Weights of a small image classifier: batches of 384.
Rows from block 3 of a small image classifier, named by matrix and row number. Rows with one number belong to one neuron. Each number is 128 + 24 x the weight over its row's rms, rounded and kept within 0 to 255. All counts start at 0. Numbers have three digits each. After the name is the row's rms in percent of the matrix's.
After each neuron's rows are labels from the 100 images, of 14848, where the neuron reaches its largest size: "responds to" is what is common among them. Only what is clearly more common there than usual is listed. The data: histories of elementary cellular automata, time running down. In brackets: how many of the 100.
# gate: MLP gate (model.blocks.3.mlp.gate.weight, 768x192), inputs 0-95
# fc1: MLP up (model.blocks.3.mlp.fc1.weight, 768x192), inputs 0-95
# fc2: MLP down (model.blocks.3.mlp.fc2.weight, 192x768, transposed), outputs 0-95

gate.627 105:082138144129115145131080156123159127103159142114136155140117112102106137110123150092101148124093111127109118136132144099151159145109092164091094123172120139158089130142130123120138133132108165152109169124166122111142108083136125185176128084136104099139146095080138088150135118112117153138
fc1.627 107:173122098133160128110151148152157091103153114132100131155125098116142097139095164133146131094114115127123138129168104141161149128093115147145078126134135120120125158129124132127131142115147142139138134113149131125131115106137120143173122100104119101143078140159088159128110097162133149186
fc2.627 102:172126099110133109132073098161108122095168188120132106158154122109087135146172110111157142118133108120147113102096099137131152105125092107141123122121130137188135154134119149183150144130142146153160118157133107095097107118139101109115138162149111149096153136121113127139129128107147104112
responds to: 111 turns on (88); 100 turns on (80)

gate.134 089:103183096114117130176134082167155124114123136129112125117152076152156096155163129160144150097141116132154135110120166151115133164113123158122178110121098143170163090114112105146149118105146108141145130151166157086145141130145083123093149110098127129158113165143113158110141099138140128144
fc1.134 096:156118105077118154128152122134146151133140112100114161128113140111138155155123143130146106105115131131137142154133110158140121119105134138115155144104130120165130103136122096079105094130129172102133134113148109122076118111130101093141099139170184133144156138149128137170123146130146108132
fc2.134 070:125154153158087153132130117177105140110092080169101132132133132130093123101141137124144193163135162100119170112128103122116145145122115131145143112117145142104103122103142155134147131116128154096114111106132132148143149166110140134117094155170136117127129106131142078128136138116128118105
responds to: 100 turns on (88); large cells (86)

gate.695 102:163093111146136141133128089133153103122145148124109105127103094122150110139091104069126151131166112113160103122117134156095088164112170104104090107150141147072130097148128125132113118118152111094082135169123094166130138108098119106130139136106097125131144175129149145129167136162143161106
fc1.695 099:126152134122152152143113147084166166113160147136184127156125138108111118107153166127090063118138102133149134148144112104159153104148117105173150192111134132146133116106148116126123169086123106149161120132123102127118139136118124080134142128167097108121140091114139139140094158133077160137
fc2.695 079:146124140140120121101161107167125128122149101086108150128149119114080129130095179127140118115120131108106112163143143135195127094113160108165117099118081151104104101161122126142105099141159123144148151148133154095138115097157107124127115133173138138163137139144125148093132152132156123116
responds to: 000 turns on (84)

gate.375 095:156111158121130118143142079084106147137103155115119137136112134136103103115141102153096129092125122142093134140163111162139123157117115145075094160112116131151164160130117103136122134132086132129111118122119136082135113113104145165110155118126137127127117138090133162111144091093140110141
fc1.375 093:129140117131153134116116132191148128105125093167138143143115125152171158138118119102155146160150149158136134148100119122123133111130163136125157085147100128127138120139140150146151111146142125120126132141130117145090159155166124086140091116141121164160080114146099081115100128151110153095
fc2.375 081:154158156136110125120123171109054132131146141163128098139127111111132126126133099168152145139114122124129137163124111159170125140125134102127085132126170134132133105157084169132162136139126166135100162044085118138183123146094096108124144144115118139119080092140113083142096104133127089112
responds to: 011 turns on (82); large cells (79)

gate.4 111:132079109123103134101135138132129124112127121125103121112134090116181151085193143122128117138153143118137118192107110117145072087164119129137118104127105119063072109156131136139108122118120078084145137115126160131128155127089131167107135129138111117135137146124117141145131177155173121114
fc1.4 108:112117128105108159113147115106134105115129102112123111130162119097173164119181152154162125131155140138131140177137135114138093082143139152171088093131108135079112086135143124182108118095136099081158135121138142125129123131114131157102127136146101106106150142162133104112091140142162137129
fc2.4 115:145160156101136118118128119183123115150115110105098127153114145159137117095120083110149119120141123143141129098102100154171112160115093123118108155120178127147109113158128170089170117150149138116167055114156132138119135102174090129137119108129097127128144122127138094189103158176132146149
responds to: 011 turns on (97); large cells (90); 010 turns on (76)

gate.258 096:097132171107160067121108106116107135160121157132162167193117112122145139152142129144102135152120143148170136141072140099100164071087168124112095140114124150096189110161153152128123133147123134124121138134107126168115137099126186136134141160132142137135106171117157120126132138107117120111
fc1.258 090:141125163085133097120129100105126114142096132121178170134149093108118116131135143208110132143100163156161143127118135124098113114122167102111141133170108174158154102126097108133127121146128170091141182072118103131112141124129178130136131151129141160167116158155132116123130141100095114137
fc2.258 076:129161083159161134115128169124133113103130146150141112175096156124099130107087141134131126128114067128121148128131173113123118132046138112122123132157177108142118155173145114104116140082167157109119159156126083151098113124094064143144123149107164165128131134131130140116090144138131123085
responds to: 011 turns on (89); 111 turns on (81)

gate.708 108:108160067182160141103139152096128118105106088158149169117105102142127110097165163122145118140140124147162141153119138163158117110164170117117112146150151151097148116116122156112180140146123153099149139125173114142119109081147171091134160132131137101100094133167135136127087084150139143141
fc1.708 107:120161161083156115104109149126124087155193087122166121138136124141088126084091106128100116150133125129157152102146115115121125142118158130158139122139106123121141097116117141132157121130171134150147138139130086097099090110137099134173132124095113141116108118125090159161158165145052139118
fc2.708 152:157127119117139137122116099128146110116128127153148145155107120096129115141096168158160138180091139124123127144140144110104106104140145091098103137113106111097111163099121134117149103081158084123151122113103172144139133114113150133094152145170101159140169134097151157124121102151137119140
responds to: large cells (97); 001 turns on (90); 000 turns on (83); 101 turns on (79)

gate.269 108:134154153094150152114124115141073128110104101134129123146139112131106132111175152164117107108113114151156115146150157122130111142177131139139142172148106122130116146083162148099168126102117118133121114142104145113152113138153143122130126094148132161136091162159156115149096108130153137148
fc1.269 110:116092092150126114135136146104165136151150146102144144101132131110144115144070133106148135148132135090096120096105110127091143127067129109148115091117163146127139117188134091151080125171137141136164153131152082133088134123127124125126150157112114107141153091083099144123148139124112125080
fc2.269 117:149122098096146087099156111152168160102160118114131149141123118139168135120108126089152114170139116138151143127139176148116119102097101137127110074098112167131194131133093098124185142126143146141113099125134134128151113143127156091135151174148078142091125111083125081193120145132138107164
responds to: 011 turns on (98); 001 turns on (96); large cells (95); 111 turns on (84)

gate.62 102:090143070100157127123106127141118112147144121150141134077125149152132100114133143108160159112147094146143160119111153141131129152162150122075137157121092135145137134104132107143139121132131106142164163125111143087163133085144119157119130153124112119144106165151161138155108131150157155144
fc1.62 109:159113203152136158146160127101124121111118139103135112128125127132108143145101111122151113120131167118080105116145090119109123122112097119191110124164151115111118123121137139131149145149164130121133109126142148169127120155091133103165132085134152134105170108130118161121156114129118128102
fc2.62 149:115155111122107131132141135124130133100165106117101159155171121157160124148122147100125118104121143152141129075121134173147116165080147131095124148118130153115130141142090132159115153148154083130125105113098115121113149122118119127148087154122119136127133097098113096164133127093143071157
responds to: 000 turns on (90)

gate.80 097:083115104112129139146145117099120098115159131132121133121172116101127137162138165170092132122139122118177126125142145155110165153053149101157107149152155126149135143082138114144154160154131132084122151105125148118130096091117132143145130111135101161116142110120107072115144139101096116131
fc1.80 097:132139131145106114141131097130142147192090164113112090147130099087107124131127129153128106172115163148103147095125124106126116109125109141116197120133101120112119094139125132097142096073143131115130122119111129133119189165143104135102151175111116138136165134099133160133110091157130125117
fc2.80 071:075182143135105117092136110087094113122132097155100124144150124118147108119105124147115118139118125134108110117108169167174147147122137149122084158125127108123125130121162137114091111141110097142164154107115066103155116109154117164157111158093147118158146112110092108137160137067153149129
responds to: 110 turns on (96); large cells (85)

gate.614 106:118129153111117129125134102120135111096075106121094117133148175138143164071137128121134148104114128122105130131143140159146178137151161142126098162142085099132149140112175067132096133161144118161146107140166150128116171131121147118161088110092154138105163157128123114143137106127103149121
fc1.614 111:083106149170121116109141130101094150103148163142150132144102096124125096177081136120118126156130169137105137091137136136091205140142073108104127126144117124148094161145162111162125158137137129146143119109155110078178128107106125164122131104187140098124127138112105128112114092166146107120
fc2.614 128:139126128104139164155137152119088150081137114124130102167153155107110153113119122124153085108119111135122121125118128109127161136109117114099118136084118126078096100150124126095134135108094081128092111145111178122117145134136121116084134152100162097162173106149145098126128100145178145164
responds to: 001 turns on (92)

gate.607 101:085083119103170164104119143113130150134175118147128140119111131083156130101133132145109174143102128133097138157116156074115159137140159141136145094168143104100121141130186147120092121114119099047119107141104101157144104139150131116114138099191145127152092091121164106100118090169099157160
fc1.607 102:124085104112143131167109124063158130096163151141094106126145149081126123123133116139102165153113120143082124134127120096112144156142161137099164122147155165082123111121130155104081087096092129093104116115109132144109091141114142137124110116159156165143101099095140110147125119175130151158
fc2.607 082:143133111160115161171097143122141125159150112121122123124114129137090122127115136091146146137112139159142157122156139111096135123152131145086113089149086105086088125082133129171131177153157104100126142113167120115111126110120136154125140123106138098076117164130116157094146129161127104116
responds to: large cells (72)

gate.254 089:146114125160102105168131141150140146128120126129106132152121132109110130081129135147089129148123118140112071129129118122151118145135145116146140109147110126136140125078127097122121118160126134085056163127153120152153123147137085080099123139120148157125111110150128148160146134122173134076
fc1.254 095:121146162086139120133123179116113129150131106119159154066150121133137129166126149064149118101145157137163100152119119131089146117140139107108127150109146158136105143114140119126149151146142113122176103130113143090148092169154165096119145137122126130144117147124124112147104104115144159122
fc2.254 113:139144124177074155172107091105128141100169093143107152104096146136126146132141115105166130110106149125109161135141179131139120124112100140145130107131122142168134118117119109096130121152120150114118138111085125125132155106126105138137122092090131177136107106096117117124163151105151131127
responds to: 011 turns on (85); 111 turns on (79); large cells (76)

gate.474 094:127114138137129148114091115116129139132209134172151078140106138111124115147152140101095138169089102157101090140134112148170102110088145138115155128125159119170172118090113154127151136170123144134107157121129109069128055171115131093120073118104103149122159133125138138175136142137116118140
fc1.474 096:161114115152144146113106114109117109105166137175188107151108112105143147124108136119151157152108104095111104104131130142151125129090146128140149096106139107170152164138108163116136109134139123102130180132131094085121107143097148094111106111162112131158163124109138126153099135123139116118
fc2.474 076:189121137124129149150172130142104144138134127111160124078103156160104136122159170138110149164142163133142109106096122100095161145101118124133132091149116141135140138123150114132137125065143137093102125147150145130140153162135136085141126128133110140110110127153094131135118108128193129102
responds to: 110 turns on (95); large cells (89)

gate.500 096:174117150144178124144127129125150125125125121159130150101112143108123097154134140119117128129128135119161075103135133078121146108113148127129114122068126121134108127121143078121146168095103099159162135134160088104136130138155125157147182132139143140110093144079088134134113142136061128144
fc1.500 094:136096137127159109121122114106153131124160117159087139114104141098130114146136167145096141129129121141151081094123129086113148114132137140116122117089143111148112165110122085131133161086104093142152155151166071116138125108105123165156159129173134144106103127070133139116123140135072134121
fc2.500 080:128155143121096107101134123147131145123144120119150084110102095127116098113118153136099131140140101102078151128105116120117125116146143145121107136086145128158118098131111134144153127139101162130128102116167109103179121114159166072157161136107119121163197113090123158104102118140162131068
responds to: 110 turns on (85); 010 turns on (77)

gate.748 108:101102111111184135155165101140150158159126092115129097132142129161165140126140133140139141131129150070133119135116139110112100105146132156133119136132152114115107148125132132128119121145133130130108134102084154072091121121118162193113093121147135112083092137100100097114108140150175148137
fc1.748 104:138115119172080099105118128141131147108136086161127102137138135116135166094142146145083160116123120143115137083168156126130129062109125140133113146092105126127087079122140117108141120117124175123165128084149117088154152101128107096124116123132108152159132154141149125124144123117141114181
fc2.748 148:110123164126084175126131089141166129154141118120115117138164153114161155128134111098150102148104100123100148142089122111106147144117084149077101140087130128158102132087161121145122134111144121132116095099116166107117157121146192129142102144134098121170092133151149137133116145135146161142
responds to: 010 turns on (92); 011 turns on (90); large cells (82)

gate.81 096:105131142161147119137097135082154124088127161121098128119157122125131086146083092134118132143132164121083137110128129179081150098102106122166141135110141134133119096083103157127105131110124111112115137142132068164123095129115092119100134148104133114114133095127121109098123112143075142133
fc1.81 097:166167126126128124126116107131106094103113141152167122132121115116109146134162161131135115117111080133128139141143085112115108185147097108092120108174128126137127121166158080082136161125172141139140127108112130087129180103090111139130122113137122166120132136128110155091158147107157135163
fc2.81 075:135128179100127138129129132112134106146143115123131120114113132117116180085117133115182118086147161112136125118123114133121134110172146135148108140119148138094158170133126127131130124113151083085115115137133161186117183172144141131157117119133096128185132079147139131113127104174122141127
responds to: 101 turns on (87)

gate.686 094:122141089075116132131140131140140152161116117121167127124103133111110169103148037139116098152133081076138099104109131144153141170125101136133117141120118163085117099145141143113167092095104139086153144110146182076151109112117134117068112123160113126121162118127121140124191168108132145130
fc1.686 102:100136132156122141146142086164086100125136150134154133111080141133126105156086167085123114150120137219121132111118152128131077102150141102132133119150144063138120151125138122096120109133134118118126121140136094147115165160190101087161151148126172168086159124145139128134126110116110125111
fc2.686 067:121106138137150111065118140131110130116143126135147150135141167125118100164128150171121138105089153131069111134116118105152147097123120177160131143087141145118154097132107096113122129145171101168103136107141132116085111138137164123109110120162138151104124095124104099122146103110115111097
responds to: 010 turns on (77)

gate.319 093:135139135127135117138176136155128120086108121058119106122112100112104140119095129113137144119132148167144115132126147158122136146113099095125098147123110129159122153115169094109104103104121110098119158113102126136170161167146124173153143151122141101138159131116117095176170162101171096119
fc1.319 089:147206109105106110135149156109173141152135147113112095131090106138127117170098134153156137123144155154117138142085146152099085108103139158103075126082096091132141108161120098136119135121116166126120139105125158160130141120134109175124141145110149139132161150107120123126119075148132082117
fc2.319 054:139120117115100124142145097170064149120092132170181118138064115129125149077125144130148138135104144106146123136144124136149110176148178108127147139103088116088153127095166117131118145136100143106099135127144086129155158132147185082108091131117142124080126140141125137160163136137118134120
responds to: 100 turns on (82)

gate.170 100:131119125135129127148155130145070126118107146117094128146129122126079109136159170159090131105132128135135145160129163150174137143160103146086138099093166080083104129110099104161080155116121170137113068148159140119130112138120158145127107070127105118120129121163129146126172137127161099132
fc1.170 103:098122134115146116120115103128096155138140104111115149155107140122140119159133171144138151107132114169148161172126157152160152163132120114037121110086140112134120147121114126168095155100131120139121101131140080107145103135147156128091073086125150097122125116124125131137145103132176121083
fc2.170 086:111100118123139134119116127117085146171111130145160142081123131122131152139140064120113163130144120101146147145179123111086096162135115132150128146099154183113137078168156125110152148123147132087135088155137135150136160130118105100129123143130121122203080094113138107119144141117149134187
responds to: 100 turns on (95); 001 turns on (83); 101 turns on (75)

gate.16 104:094118124145112114146121110157136137089122129098117117168158130129132136108127180098116112168156129160123087173124110124101139189118107126111087157095152128138144136141144152157090110150130077154145132123126130117141157117144154141123156111091120110129131133095124154132103140139124178074
fc1.16 104:108093078171165082151122096140142114114148121146108088158126149131151148122152164105097108178156146153126115131067165133091118148098097134113108156112130094126158124103139138120159144107170084129134097103165114145109109121093154126092145137122108119150100111110123161116094138114099138114
fc2.16 132:187153132104101094154156140122157154180137143082096129089120134161099121100095135159137129067143153108115118098139109119140133119135129146119082116119108098134106082140121094121162104172081176084127140119127160113125153138128148120105110122155103105161149132113142134143149115092125094144
responds to: 100 turns on (80); large cells (77)

gate.415 105:179140106156153150143150102082161149080128149120144071139152114137139139165132127141080096133156136137081129173135075130144101094126129124107126120172172120173122148133081147137128125166140082142120127201150170056118110113094157121138104123118148135140138138131138126177119156104104119111
fc1.415 094:179124067140096145084143115094141163125098103172138160172186102108148130082141127143088155120126121136093125127113070061120149135117063084117109106115121115089156139130111114122112144129086119139122101153173155124140111139089125158112158102111088140129140113138093116118118133135113127111
fc2.415 075:141126112118123113096140174149126123126121112091130096174119135169106125130124121105123134160091171131095127102148138130122118118190136142137126138110134127145071157106136093105120080117128119125123142089141117164140135108127156105154143148148095118080105126104138114138102107129147163138
responds to: 101 turns on (76); large cells (75)

gate.222 104:126146125120113178133142125143152126099107191085141128124136138117113133133109153141130098164103160102136155155118141138089141077147129097106147133145110129132105115075170127086100106147148141163124150135138130120154157090094189100157131113076118124117117133145134129130074115144136136117
fc1.222 102:139120132159111065102111142103149140117145067129141129169138093105165090103146105111117157090129133131124139120112125136152107159101124135125099112124142150092179127156140136154134156087114092159140144102108119156130133131190079155110126146130167135143143119129115153128132121078098125104
fc2.222 068:102096124136116153064123135135125120113130169091136110114109168140123106084104135086134129129146136138148122154150112127066148119114159106130150118130093124136125083115134132133106120144175152142168150128134142149166094133141104186152136120093109078132161123091165098168142120167112117104
responds to: 011 turns on (90); 010 turns on (86); 110 turns on (80)

gate.50 106:155141162128172136178157133174119136115128157114169132122120105132173142136097116141120114162184171149142115135113133107138109101108099102181130088116129108136137101114124146111122175107149139101149114163129157118177113090109164152104150136143133100185112091124080089129117117146112134129
fc1.50 121:128148115156127132139139131104145128144124108105138151095121110108118168139143092128123150090099103121135145145101139094151152182142134083129120160119145115123150121112150137115139122112125142126084128139163167137077120160117142125153117128102113160111119153128135125212111159134124142132
fc2.50 167:138105101110149116136125138185146108111106126144134109148130146102106148115132143129132118139105113165110138084103161106119159142152149127146173146129120121140101105115100131143116196153115158137097107112100133139145133118124134139098145109116094078132079139162141091161125109144116161164
responds to: 110 turns on (98); large cells (81)

gate.84 103:117142180153122117138119100138088156115133135116115123091174103085104134115151098149106121137122147122136150157112112097135139172168153116064140165111168120107192165155132098124080122108128113146074141162107122142136115132104111117128101120114126101129110142169133073086098099127112165129
fc1.84 098:091095139115149104161080087137076144110105128127152140134158108100100148151135115150097115141158155143108137159139106092164134158139133121118163172110133140096195126155104082124076126103144146146097158148076104148111124132113103128124130117105148092139133110134149111089082120121154107166
fc2.84 117:125114103175142135137136121114108091138083102141130096158132161139147135210138084136155149171111115155100095131093137162147114108179142164141177137126116088087141135129107119147120096119133138159096104125181138104121110121120106131151132116147088116149068143150158120157156134092150123109
responds to: 101 turns on (84); 001 turns on (75)

gate.283 100:159108164143121174138138130157105123145111126137121145152157111110135111101164149158132117095135109118168136096111141146089135141103147131126111127119108133150109090127129108159099116090140094138145095141119165122105151092072112165114100126107135153129118094113096128139131127127129188129
fc1.283 099:087184096091141065109120122092099149125125158119153106103113147151130139156081094101115167117112101121097103156151134113156111126151150140127144125147164136122120170115133175118148118166127153104131141093148087145161107157169152096130166128132126111103133122146142113126146143111128102123
fc2.283 090:113181111135143119148130157143146114151160108149121133144107104124087102091100103150137122114123148143141152113111126124094084153112177102116118148145129088114163163090121143153117134101096099138150119097137140125097134104161136103185135133105136109156102131113118081139143163120158096085
responds to: 110 turns on (98); 001 turns on (97); 011 turns on (84); 111 turns on (80)

gate.526 108:118129168107173108094114107132128103150139163147157084176138130150104140161149111165095143142137129133129154129138072124182158123136133115151112137160096120116145132154156123155139143138160136124119111112121158132102126153148096142150143116123091147141078131102168116149131134145096131115
fc1.526 118:133121169144107185116098153135093131091132127104124078161138138142143128120128144159124138088133135110072114156171130131134107143147102135125128148102119101137144163116169132110106170093126125136163123109110104111145135132135102099109107135150135101142105132154132117157130107155160122103
fc2.526 180:114179169117150146107117160152108103164102137123122120105129121133130148139102180141160136075108093117091151144150102165094172132123182130113128131145100082133172124140079103148115102074170123140076102108068138118139168117112172136095133119143144129128145127107144128101122158092157149111
responds to: 111 turns on (96); large cells (72)

gate.260 099:112205103082176134126150153137092147109157174156154093138170157132113123128131138116084139116107096113063108091157137142100162115139109102156135129141117096124105106102123128141134110145098140128101128148117079143145139134122120127124123140077133142139103100125126153128189117128127142124
fc1.260 098:140196127096177150122135146128108131106169167163160092115165141132125126148107126113111140128094101131077117105135128121123184118123099120171148137126139086122122122092146137138119135095127162132110129156096074120125146122120111144112146157094135179135102108102137128082170106142135142165
fc2.260 084:128155119155137118123096131112098147127140148130153120122125116112136181131131130135103113135183117122131102158136216122129134141158095120112115118147105129157120090100110153102142149107142103145116125131144140139094133176130108142182104090118130120082125144102088117155069125147104140085
responds to: 001 turns on (96)

gate.144 092:160122139172118111141142163146157130161105191130164109050125145099134113134119120152141122137163146119126131098118090106122138139144118096135108150125126167110151124156121107127082174115176127106144149141141143094108175097080141112140122064098085097124131124118107121126161140136168130152
fc1.144 088:155128106092094133130119174140171107108129121115165154168126155165115139102128159061156124121128125126125158139121171128119148093161092100106129109108113105167103102081179182106149147124140145134126145105098139100136102131130137136159139139144140133111107145123147147143102124141125118091
fc2.144 059:117081135141102141158143089093144128114123127142148140113131146135129118117155126133088153083154161150119139133180088127125152130145131145119127126131091126146152141145116123144117122155122141116125113125141110144110162115081147120096124150158136098143126111131091134069130145140111106173
responds to: large cells (91); 100 turns on (82)

gate.14 101:123144114107143115105134103119115116095095141123127115125120082089126107134142133133091096152144081111101139136126164152143150136151152142156122133165149172137142098155135124090123134148084097184142117180132118104116135122136112148128126142140139171145133149151109183151107145187129072112
fc1.14 097:137166167140092102065125127141096139196143134122116126142149175078143122141137146123130122102112107150068107102126162143151149131165155139143127108134149128083145110117122162115138150114150075116129142133118107111068153084065121167112141114140127134131156128119117166115162162132121108115
fc2.14 058:103081130095149107157122150168117089118150116118114140095175135106093110104126092154090161116143157136142137111107127136154108130091131118119122122165124114162115100140111098111148091116092100116145104163108136142128106131138123099152121084129096112129135138120111118201118105130133119134
responds to: 000 turns on (89); large cells (68)

gate.205 103:105064165157100117121160148134139173139141131114110141100126158097096140118119114131138124099110136127149109120145148142110113141140127099137110129121144175102063133096125131128146097119128138158125144147125130144082172142097090129109095116094133123121117120125137142088149171137142101107
fc1.205 105:112080149183106105114104150115137143130107132119106120088115163133146155126134134155129127123121157115152106111163125145109161146139147116112144136124130152152116112099094121109128118131142181129123126160142132149081145127117099151113077109094139095102085144130105116099128168135131123108
fc2.205 136:135145107120126149140125102143137167148142093091127108120115134137101159171086147132108177139130070142103116183081119082125116147119128154160109106156154133131148152150162107120128119132110106152096094064126146107115105086134155102104191128120148108133159124121143120136147152148171089139
responds to: 110 turns on (86); 001 turns on (85); large cells (70)

gate.492 106:133134135128140120088130105134120107107149095124110104114127077108121134144113134125148155117114102164125131131096145133077120121148145131139118120187122144137153118137097119116137114153068125129127117121128119157101161140130127137162100120096122156079179124130136129126108133127171167120
fc1.492 099:103118137123144132151172130167144125123111132161146145147141162161131124112128140131116126136148152097148113137181109101195127113118161118103128170092167082081100127104189129152136127128165126128128112148120131125118109144127164085099156113135111084165101120120125130131163141110129074117
fc2.492 142:122089128133102090084146122112150154133119124058152140123082118097117163117136096139115138133110152124107102126100135098179100157111136136108176114100123204118105170112133153089103160147146172118115117124126114100151144135126104146111156175124116139118136133160154118109140151117130157160
responds to: 000 turns on (98); large cells (96)

gate.662 098:155138171115118124087119139158135126080123074102091168118119120110070180151137131114151137132109145127117132115139124106108116181109092106115124128163125093132144148121131120156133154162135164143113138114184131134164128119087134131149147150130148141152137149114152123130101122180132123150
fc1.662 102:119115089136067139156145133134111157138136154151164098122115133171130066089091098120137124138125111111131145149118124111182165102119145139140136134070138143119141151126153129099105130125101129102138105134109134122068136129197167148126106163113106110120120093116090100163128129070134116181
fc2.662 103:110116119075119106145105150139141111144099152132096165147164128100103075131108153155120100114152135129110176132165121094112141088109108101157148123141154119162109131172176093126099123138123160157112114147136119122131136134087104155115176135121147106114169141186120087186112155143144149143
responds to: 100 turns on (93); large cells (89)

gate.540 101:152114105118129122140134104119165102109120149093093098179139085160109115136137120145153135118129130113135141115123122112129092110143118152145133132150164150129118191125128120109175166116152160115117152119141127124104149123142104116152155111161134131136079118107162163110134113090084116068
fc1.540 102:076162150136115112126103169142112188152083108143144152117116172139146136099125125131139166134108093172114112136163135129150148154113136088143155116097108131124124129156084131117079109122115124118149093131105124135134131120094123123079130154127100141163124124089113107095108164161185154150
fc2.540 088:131080172114099151128138188141153122116062110134145116099095122109137140128107140111154142099138156143119112140126111143136119133119157116129087126128143095111120130157108089119121156160119126133115131139109100169198121130123128120109135138115111139146137093129132098184148114109115163128
responds to: large cells (92); 010 turns on (78)

gate.519 100:159117110105153129139127095126127087115128140185184169114152105152129106177092112138133131137113104098140164136115129167088112146128109154174137107097178075143148127128154107100141123149124132160136135110118150137159068108130146148142090094141126104122129134152124123127145174140095152085
fc1.519 096:112108113133121116129120150161126137164147066067105062138105165120109128142144111113133127124110142168098081138156163113131140114128139138101139108142129113133109103168122196126121122127115157128123073161116135150122178134098113153126139119115160070132144130118123150121151130142149117138
fc2.519 064:134159140072109106084106115129124115120094146131126159107142177108103130131095147101100122094193149105138137121115124104109123139148102081087150171138119130183100156141112117168112116110150099108116159136116144180147109095136125121125103122129111117137146167089158104096141123108119149115
responds to: 110 turns on (96); large cells (90); 010 turns on (79)

gate.501 101:111136116113164142123111103162131137120123090125131158101121091152143149156107150174130134145146136150162167152128088135134134120109129135129150131118118106147147136127119093137118122121154146115125121155136100051138111115151129158102135099119112138098155098166130101160143113136115118122
fc1.501 088:138180104150140112129083181124096138104156126139133108109121113169124124147140105174153136138140163135137101136128127159149130122147165133120133120102145155128129138123116101081136112143124114144070151142128132120179125127152126128138102128152120114152097136123117127108098120117148094116
fc2.501 048:170091126129155142155107131095112105156132121148134146113102169130096131153128103147138098142134144115098145162116180093145105160163119128110114153124140169132115124125112142135112091134127127120116149148144118126127149039099117125136145135097116120175132135133137129141108142121197127123
responds to: 000 turns on (89); large cells (87)